{"dataset": "Morse code for random letters and digits, with fading, noise and interfering tones", "encoder_head_dim": 32, "encoder_fused_qkv": true, "encoder_inner_norm": false, "encoder_subsampling": 4, "decoder_inner_norm": false, "precondition_frequency": 20}
Rows from block 10 of the audio encoder of a small encoder-decoder audio transcriber, named by matrix and row number. Rows with one number belong to one neuron. Each number is 500 + 25 x the weight over its row's rms, rounded and kept within 0 to 999. All counts start at 0. Numbers have three digits each.
After each neuron's rows are labels from the 100 clips, of 14976, where the neuron reaches its highest value: "lies over" is the class under the peak. Only what is clearly more common there than usual is listed. The data: Morse code for random letters and digits, with fading, noise and interfering tones. In brackets: how many of the 100, against the usual share in percent.
# fc1: first MLP up (encoder.blocks.10.ff1.fc1.weight, 384x128), inputs 0-127
# fc2: first MLP down (encoder.blocks.10.ff1.fc2.weight, 128x384, transposed), outputs 0-127

fc1.334:519450458497491476523492517512529495511518484510489541511470516469500522546487517490517495499542496505512483478529488424483550471472517499511498469514478534522517468520517471501483474493453471472538497544522543513482486487550480529466540456476485458534515517525490456524459499500504527493470525506507489475473478491469536502494504506560498490527488499473488486510535523494475488492500
fc2.334:506508505453547513488509529470518550524530501457463525480462498511504464470520523510478470493507516529557480453522473480529485474485509497506531516489545502509480472534488502527530466481527511497496476512462522519518514514479484522495471505475498512462520520488541509497513544503481503494496498520485479502499509478467489491478523505500491488516501485483506497454377515490519511534485
lies over: the character "n" (30 vs 1)

fc1.185:484554536481493521447485539488475465521498538541520469472484487517504533503497517499511514483524523494526472528511450519500488525502502516515527480532510509519482553527479477499513493504526487524467510459512494527520510511482512498497507494479495497481490498499542477472467518559479503502484493460504538446482494533492523479448531493553488512488452492481450459521470518552496501468477
fc2.185:491466548509501484550488463527534513516484492498490508523526508515518475478514569475529465489511495510449492504488531511509464507466469545477473535478471479488502513512520552440506522494467481499486489453488528494507487465540525498498513490496521493486473547553502509516493495453469479480504517500527539549517480458523498538497506495516472505492502508538516524490446513507472485501497
lies over: the character "4" (41 vs 1.9)

fc1.305:487484494490558505479500473520517517496462452472495503489560494510530492509489463496488524502495486523456486516484506479500449474530516491490516498494489491498501523477517520498528534484502530486528502465512533480475491501497510514561555501543468540548484481444540515493505502496526522497483467496535446455475463493481513519498446473504505470498474507512536487535483497477459466472503
fc2.305:479533510514490475494518530502505458510508493498498518514448494494523535492563522487469542500486524481492513491513526481500487473489491476443475512533518534499516492472501508504542475505464528536528540478509462466492508468544496469508452506524501479476489504545532480524462501461452442497503510524488538477498513500496489454483483514473516459504447523458488516491508496496536492501455
lies over: the character "6" (29 vs 2)

fc1.381:512506466505461502532525528523482518497455554525504477523514470520519492480477495506534476486508525481448439485511496496505493517525478502508533518517483511492482490505535513539496479489490495478506467504503517488528515521476513530483536529452462450502548539494536483473478500467486497454475493502467491497450471499490515514497480448479539487500491517461534534464475559529472495506522
fc2.381:533504519513537525475484510475497510472504513462549501503526496453450498499521510489484467517481514477529547489478525483482477464475494491555519492504525512482559491454504483492464523518505470536497519500489498516457483484526535455544491524517517527521520524513473523542478481475516468510514479476477514473502490485493526520463512512487471465477552481507525488510461489432511520526505
lies over: the character "4" (42 vs 1.9); the character "5" (31 vs 1.7)

fc1.360:448481538535505487484476448474511519508495456500519482484490516536461517474457484523492486512526485535514499505510502499493491489515521509534562496515507484501484533532532465539492506443473494536500493511532515497520446508467501534504489516517468502472534549459490523463515475510465483498505503482516476515517532477494504512501458519535529485533490529446528524454479478532495513525484
fc2.360:477520507487481481486502495504472477491535497487512494528478507514471494501535511462529467470524537537510448497511513501531530507442517462472481451459515468504459524562480516492485504531529478481488516501502491436445516517507505510507492542517520499488522466532505465490548517479482525476513502517509515521490506507480494505485479464504468511469501496492528501528554487535484515484572
lies over: gap (89 vs 35.6)

fc1.121:470492535540524512496492502503498516485474504500499504506482457538486479486501513502477552460477485482470484516544453468497519512459507521515487578490503498462526452476512517524526513484469524518503491511502477526528464567473531515487515506485480496530490471507509493509493530461518482516470547513509468498515487530501486501534489511492479532474476497454501460494503490422532531521490
fc2.121:478462479476495480535501496478518502467495511465485475474529488495516539518514489511535516469508553539472517526502485444492507499429505493486507522513564505516501482517509528499534494483467503479494455490482519483482458516474527520510520507521455519496523492506453475501463487535511531463459541524480517486524462469500520509455477497506481480533529465527475497543488496489476463517488
lies over: the character "8" (71 vs 2.5)

fc1.329:494505524491487525529524475479484465483532499517500479485522524536478521520533512477488495528532557485503476509459524537454465527505533509440499516518481495519478484496470451505542504507493493522491528503487481478531508512540512477497467481514531481499502525427478498454498512524501490519496548522495483502490510506510474502522489501556538461457471503515532511553542517472493476523475
fc2.329:503536486556473480480495512509504519503466503510501493511485489492506488497490531483513490488509514499526522514513453509541523513503500466514517506476546502457510521479515471474511533472485536491534493516514510527464471473504515536570495499477515512468458514539486459519540508525513496520533469509497485486498516502490486417528462482560471446508498488502455525500457527490519468475476
lies over: the character "n" (47 vs 1)

fc1.291:496467433512470505509515444463525489491467568484520538493502502542506463496520519525546478472556511502476479513469510498466518490491462511495546505506506524514500513475541520475500479580494501506539521487481524534498470509468497503492476478535479501463523503531517484498493494535498497489446491497477500486518479495527496495490512529491556531474530490488520474492510501479485505476525
fc2.291:474489492534512561520528529529524562500516497501512457523518553497500489456504514498476489506477499509510536493504517486533469473548492501535501506505495514531541510527491446509504553493496508513498492493514493512461502490525525493464504506496523559476480461497511490501490519478486541505560562509458492523528521497478533460495490494499497527496499497533530557469469513464490512518504
lies over: gap (62 vs 35.6)

fc1.154:492495486494483486525486471502506486475483474487468487498496479483467513460499502487523519473502533512480484487444467515486519535515497521537524507517540460560496441512546522534542478494497475485476478440494518461498522508539491498511496519545488485477482525495447531544478494491528519532494513516540552512532482498454532462550475502509513522504474510509501479501519479515475471514497
fc2.154:520472497510505478493454517505487506547503497520521481550545527495504471488469532474521501505493514513519502508453476467527502502526563484470513504563493474484507496486491507488477495527457485472533469508535485500501496444523519510544525490464511508445512521501479471542527489477531502500533472485457527518499518490526494454531563468507496503495469504517515468516539505486529506473514
lies over: gap (85 vs 35.6)

fc1.278:504497543476511510475507514492511537496518519527507489502523531512485468493496544492460518513493481495538553473546473516479475493474521497505451500471516539498506481501500496513527504485500438472462472507506483519472566503529472475490499537477551541514508511480514480496488515485499530507460484519501510466448483432526441481512496521516502552472532491489481500530518513521526496528505
fc2.278:517522503500498512509493516512494511504531484536471498499465464523488500485489495466489511494495499486496505518484480540521518523455521500542456525481493472506514538515543535466481514499478537536497451470517501479513450517487520539496468524537466528497446534517516513491500508536501478508548529520511441542523455498502527435533521521505537491530476488523488547512469506524491508481478
lies over: the character "a" (37 vs 0.9); the character "i" (25 vs 0.6)

fc1.63:491522518544498495465522506537514484505521507539499485498540500526513506501459475533511577509466505501460515519500512489503490479503543502492497479456489467481519463491506467496479499475520489509499428504494493494449520497457489490541509449502534520543509506496513487566471502511486512505506544529474544506507523526515498471458518510480477502453496533496476518449512513509514523465508
fc2.63:550489484474531508506501477532492477536491490487530519494449494533447499486516466530423437492499465479512508508487483526488492480457476473496497460526498489504477518480509572510500474522491495490494515543482488494532477501481506489505455517501523494462499513499474519522473472485502485485475467476540466492537481546513523528514517515514484518525521453478481502516474487505518476555488
lies over: the character "n" (33 vs 1)

fc1.367:489519518479496528485493500465524515502509477513490521515489566523472520520479492500472498473505491498528572473500506502493507520511467455477485519482492462490530520515518489493505475491456537483516503479558457511512476523487528477476505534482479444457489490523499485487510488515507458463500512542494521458473518479523479524459436548484506519492501492498510500536523472508521543555512
fc2.367:473499459508524471504462493524491482497494501556502482434500498497420520463503486497492535482562481443517449534510507542467480490502527497493517518524472511508492454514508541446491510489470522506524499481533501547538520470509491510455480505505486499533522483493523507526465531515524509521514471494479481516468514500491519484543497508494517459527496490506488482527487516492474468493481
lies over: the character "6" (41 vs 2)

fc1.311:513536480498475514496461471507479488454498501585506531489505520519459508472496505494469502499523557511477522499487490504474525466581489527490471549520482503461512511506513479494469475542519500480486504512562476512514541477516533492501528495495500472498518477489500519522495494447473464479535519483483508480486528541497509485532473463514487490492460487505492503526503532490523454523492
fc2.311:480499523499504517525490510470466498466500554451489466523497482521537441490515489500523525529478493514494512534522456524506494487496489475556482454500458494522530486479489481494529500524481496492527520494514512496510514525473505513441508512482517512504493511504507516491491534502475533474492485518497556461508537503530502439485484470529446506450489482537536479517551486510519446486524
lies over: the character "6" (59 vs 2); the character "q" (27 vs 2.3)

fc1.238:475444501528532519486524483525496539527506506501513476523485532497515482442491474469472537507495505496523469488502489523486451520476518495504531500493512520505498529526535523499509521509483470516531477550545473459509483504512553532477478511502502509508470459544512509505511487494484440485504515513523455495475523490481516515454503468459531524555464531502524507553519488486457507486511
fc2.238:474514506472481520478508494497483473512473504487469519515502519525475495534532526524506536476460512567515483469524577455502496474540518528463528483487513490510520505510498547520526497520523545488511508461500483477477531468530518462501518481473498489506450499483513503495483539485503497500513499516491499452521504459527480495517482521514471450477508504511531499462512477491477519564446
lies over: the character "4" (32 vs 1.9)

fc1.138:520484512515502524514484512502512502450506509503563470481475487500527506524475540491490496505471487530450479518470509494504498513456489481506500549515521506474530533522503483493516486516445516513548513493538480523491489533535494500478486504488480520503522451474508545482498517541492468479517556469477504464471475501513468495456489512507509509490514452542489523535536491470558540483455
fc2.138:486475468546507513484550483502492526496524470505491504501520504519516481474515512562470497528508511494495486480492444499518539525545491570473521484526484508491497469460482489476506536528525483466521434521494505503496510505435519509532503527493541455490487548482453467502480494521517555493517498485519484511492491516505512515504496501503530464488481502494510529483491551497471513513551
lies over: the character "a" (25 vs 0.9)

fc1.295:498513455482499505478507526524462504491462536481489491525520524487467502508511514523520438470505520461514476512526511510497486525498469515521516501541507525486548444508523502518531498508482464513503490496517493534467476493442516504510527502532485517561504473502506508492472494494495472542494539534489508533496515542530494506526496498537525535520523571471477506478473489464494465565505
fc2.295:491508546481529477549476490485520512542508469510452520497493493491524500459534469512484481504512509500504517508481496466496501523505520486487462507461521474580507489535480493471497481492564492515503514509531533524513517543481497507543493547535483514476472533486495504518507464547466496525518492470499495492491510471520506490502519481422525514519528454544473474495483521539504497491474
lies over: the character "r" (39 vs 1.3); the character "l" (33 vs 1.7)

fc1.113:489488519487484484481507492479491469532457504536502525517498526507515499490484482554486463522492461475512495474529484485525508511505508529480462532487491495491478536520469481497501496536524485460426529549487487491464451472510519520526501484520483504456498540521482496513507452496482550515472486478517547495500529477508522469481485498498560476449491507508493507526498460533497440510477
fc2.113:456532517496495540495480485515512519500495417501483489538511461553514472510484501484497495500412518467507495502545513481510511511488492490512465462476503518499518510567510543498537474498520496514536496483488518471471471549491508514483521494528520552500469519484497469471485498533458488505475512497502524533523466492509500535505498520519511494531510521514493485495466530523456469515479
lies over: the character "a" (87 vs 0.9)

fc1.98:572524514474501507503503565502510473485543516484469505501470537471501513503481501499512485510484514512515483487509503505503477479484443489522483495486496510508504478483493456502447492526493473489515518500481482469482462546552497479482477454504508489465522479489538473536474518509511505528485508541446485440525473517499497497504543493485464455544516507493510474542481507474446490522528
fc2.98:512494467539506487455489542529528495508476463517518487479467486503491500535531519479537513505505475433476539513500531554474456464463504466496473483494532481472514507539499538549517507470474478491494518475532447489502477493518504499507499513510494447479509467508539504479498480460473521519511500526530525490515488487536490505448486526527506495498476511516484513510524542541545507502475
lies over: the character "6" (45 vs 2)

fc1.273:497484501501503475510490495536516496533505481531487455494469502518485506458512457479513542538483501496455497496484475563501494447482519514482498524508467501534456482551565470475525518469469472517501465501460556528527513523512512494501510514514491513527526509499458500531496480524466484518498524522471513443480504478477471512556491478485509501470523504515500480534508490517473492501446
fc2.273:521494498500518479502475516508547510476486518503535532475525479502530503490495464500464523533499503522505509517546509500457491511499508523539494484531472545511549519488445541499550491476542494521496524548514450475534525537478489476449515516517453515527514498500552495469522514503493487462491498538510441525493481465502479486483502513464507483466514500519542507511508495524529536526515
lies over: the character "r" (25 vs 1.3)

fc1.210:476511467470475509492487459486543479473497523533529521493479510521487476477545535515511520478449550468492510525463520503437505497577505501481500521460506527526462550525527481518496496534503532497548476478526509488486508538542491483501505509532519493478510473546466513544478461510497540511491539498510507533499480482494491492503483505534531496496507464481494488481514524486464491498490
fc2.210:530498473542504525501490464500513507520477511516454478504538530475489527472485474509517453507471534481564502514500466458511489479465551510570542531516466481475505515497500479507496521478491523490529504468478532487493510495538464498550546479479492486487477492441486500495523494518506494530548488526467527514511502521493527502531474523523519503476494549511495513483444499505505479478495
lies over: gap (76 vs 35.6)

fc1.69:483461476494501482510485452506485499497479490518501496505492496539448505532473477482528475517523479513509523540506471462518518542493511500523491493494509512511514467543510477525498477532548465513504452533472538438522524498454531467484465517498492544468522502527459512506466461531504537483495501561503484511501495512524476516561466493512499511501519473511482500455543482480525514502502
fc2.69:508517505468457528505506478492546470499501490502541484506537520516497476503486518493512529490519524480470487494501478515470507536514499504494563486487479464501496587466484547517506491520496511473540542509517463493510497507490500509490505472511517496551502478514564475471525472484505442513538515513545478495479479491454510504508524510502496517512489524520538477549453489501492457474462
lies over: gap (92 vs 35.6)

fc1.37:494489517454517465486541497508547483477449509492516484528507497496477492536535478499517515541516456538486477498489539501499514502519509457498466526475474471480508478527508498438509520508519521469480468519557479508508516462462501508506509485496530487454495467524493456536509494478488488541434537477483497499476491539498463494505475536532471545498513516494513471495530463501510520515494
fc2.37:491476502553476469554519511507481477538533474507540484518483518523520522475477467456456498468538510505503502506492511510490487487553460534537522513515496483479486490477540490502530504467446521521470512485500521510495492500523484464499477494449514512514475473483525542496529501516470517480507461495488512497486508516521511453508522475516495438457502503516498539522520528490535483443541
lies over: the character "4" (70 vs 1.9)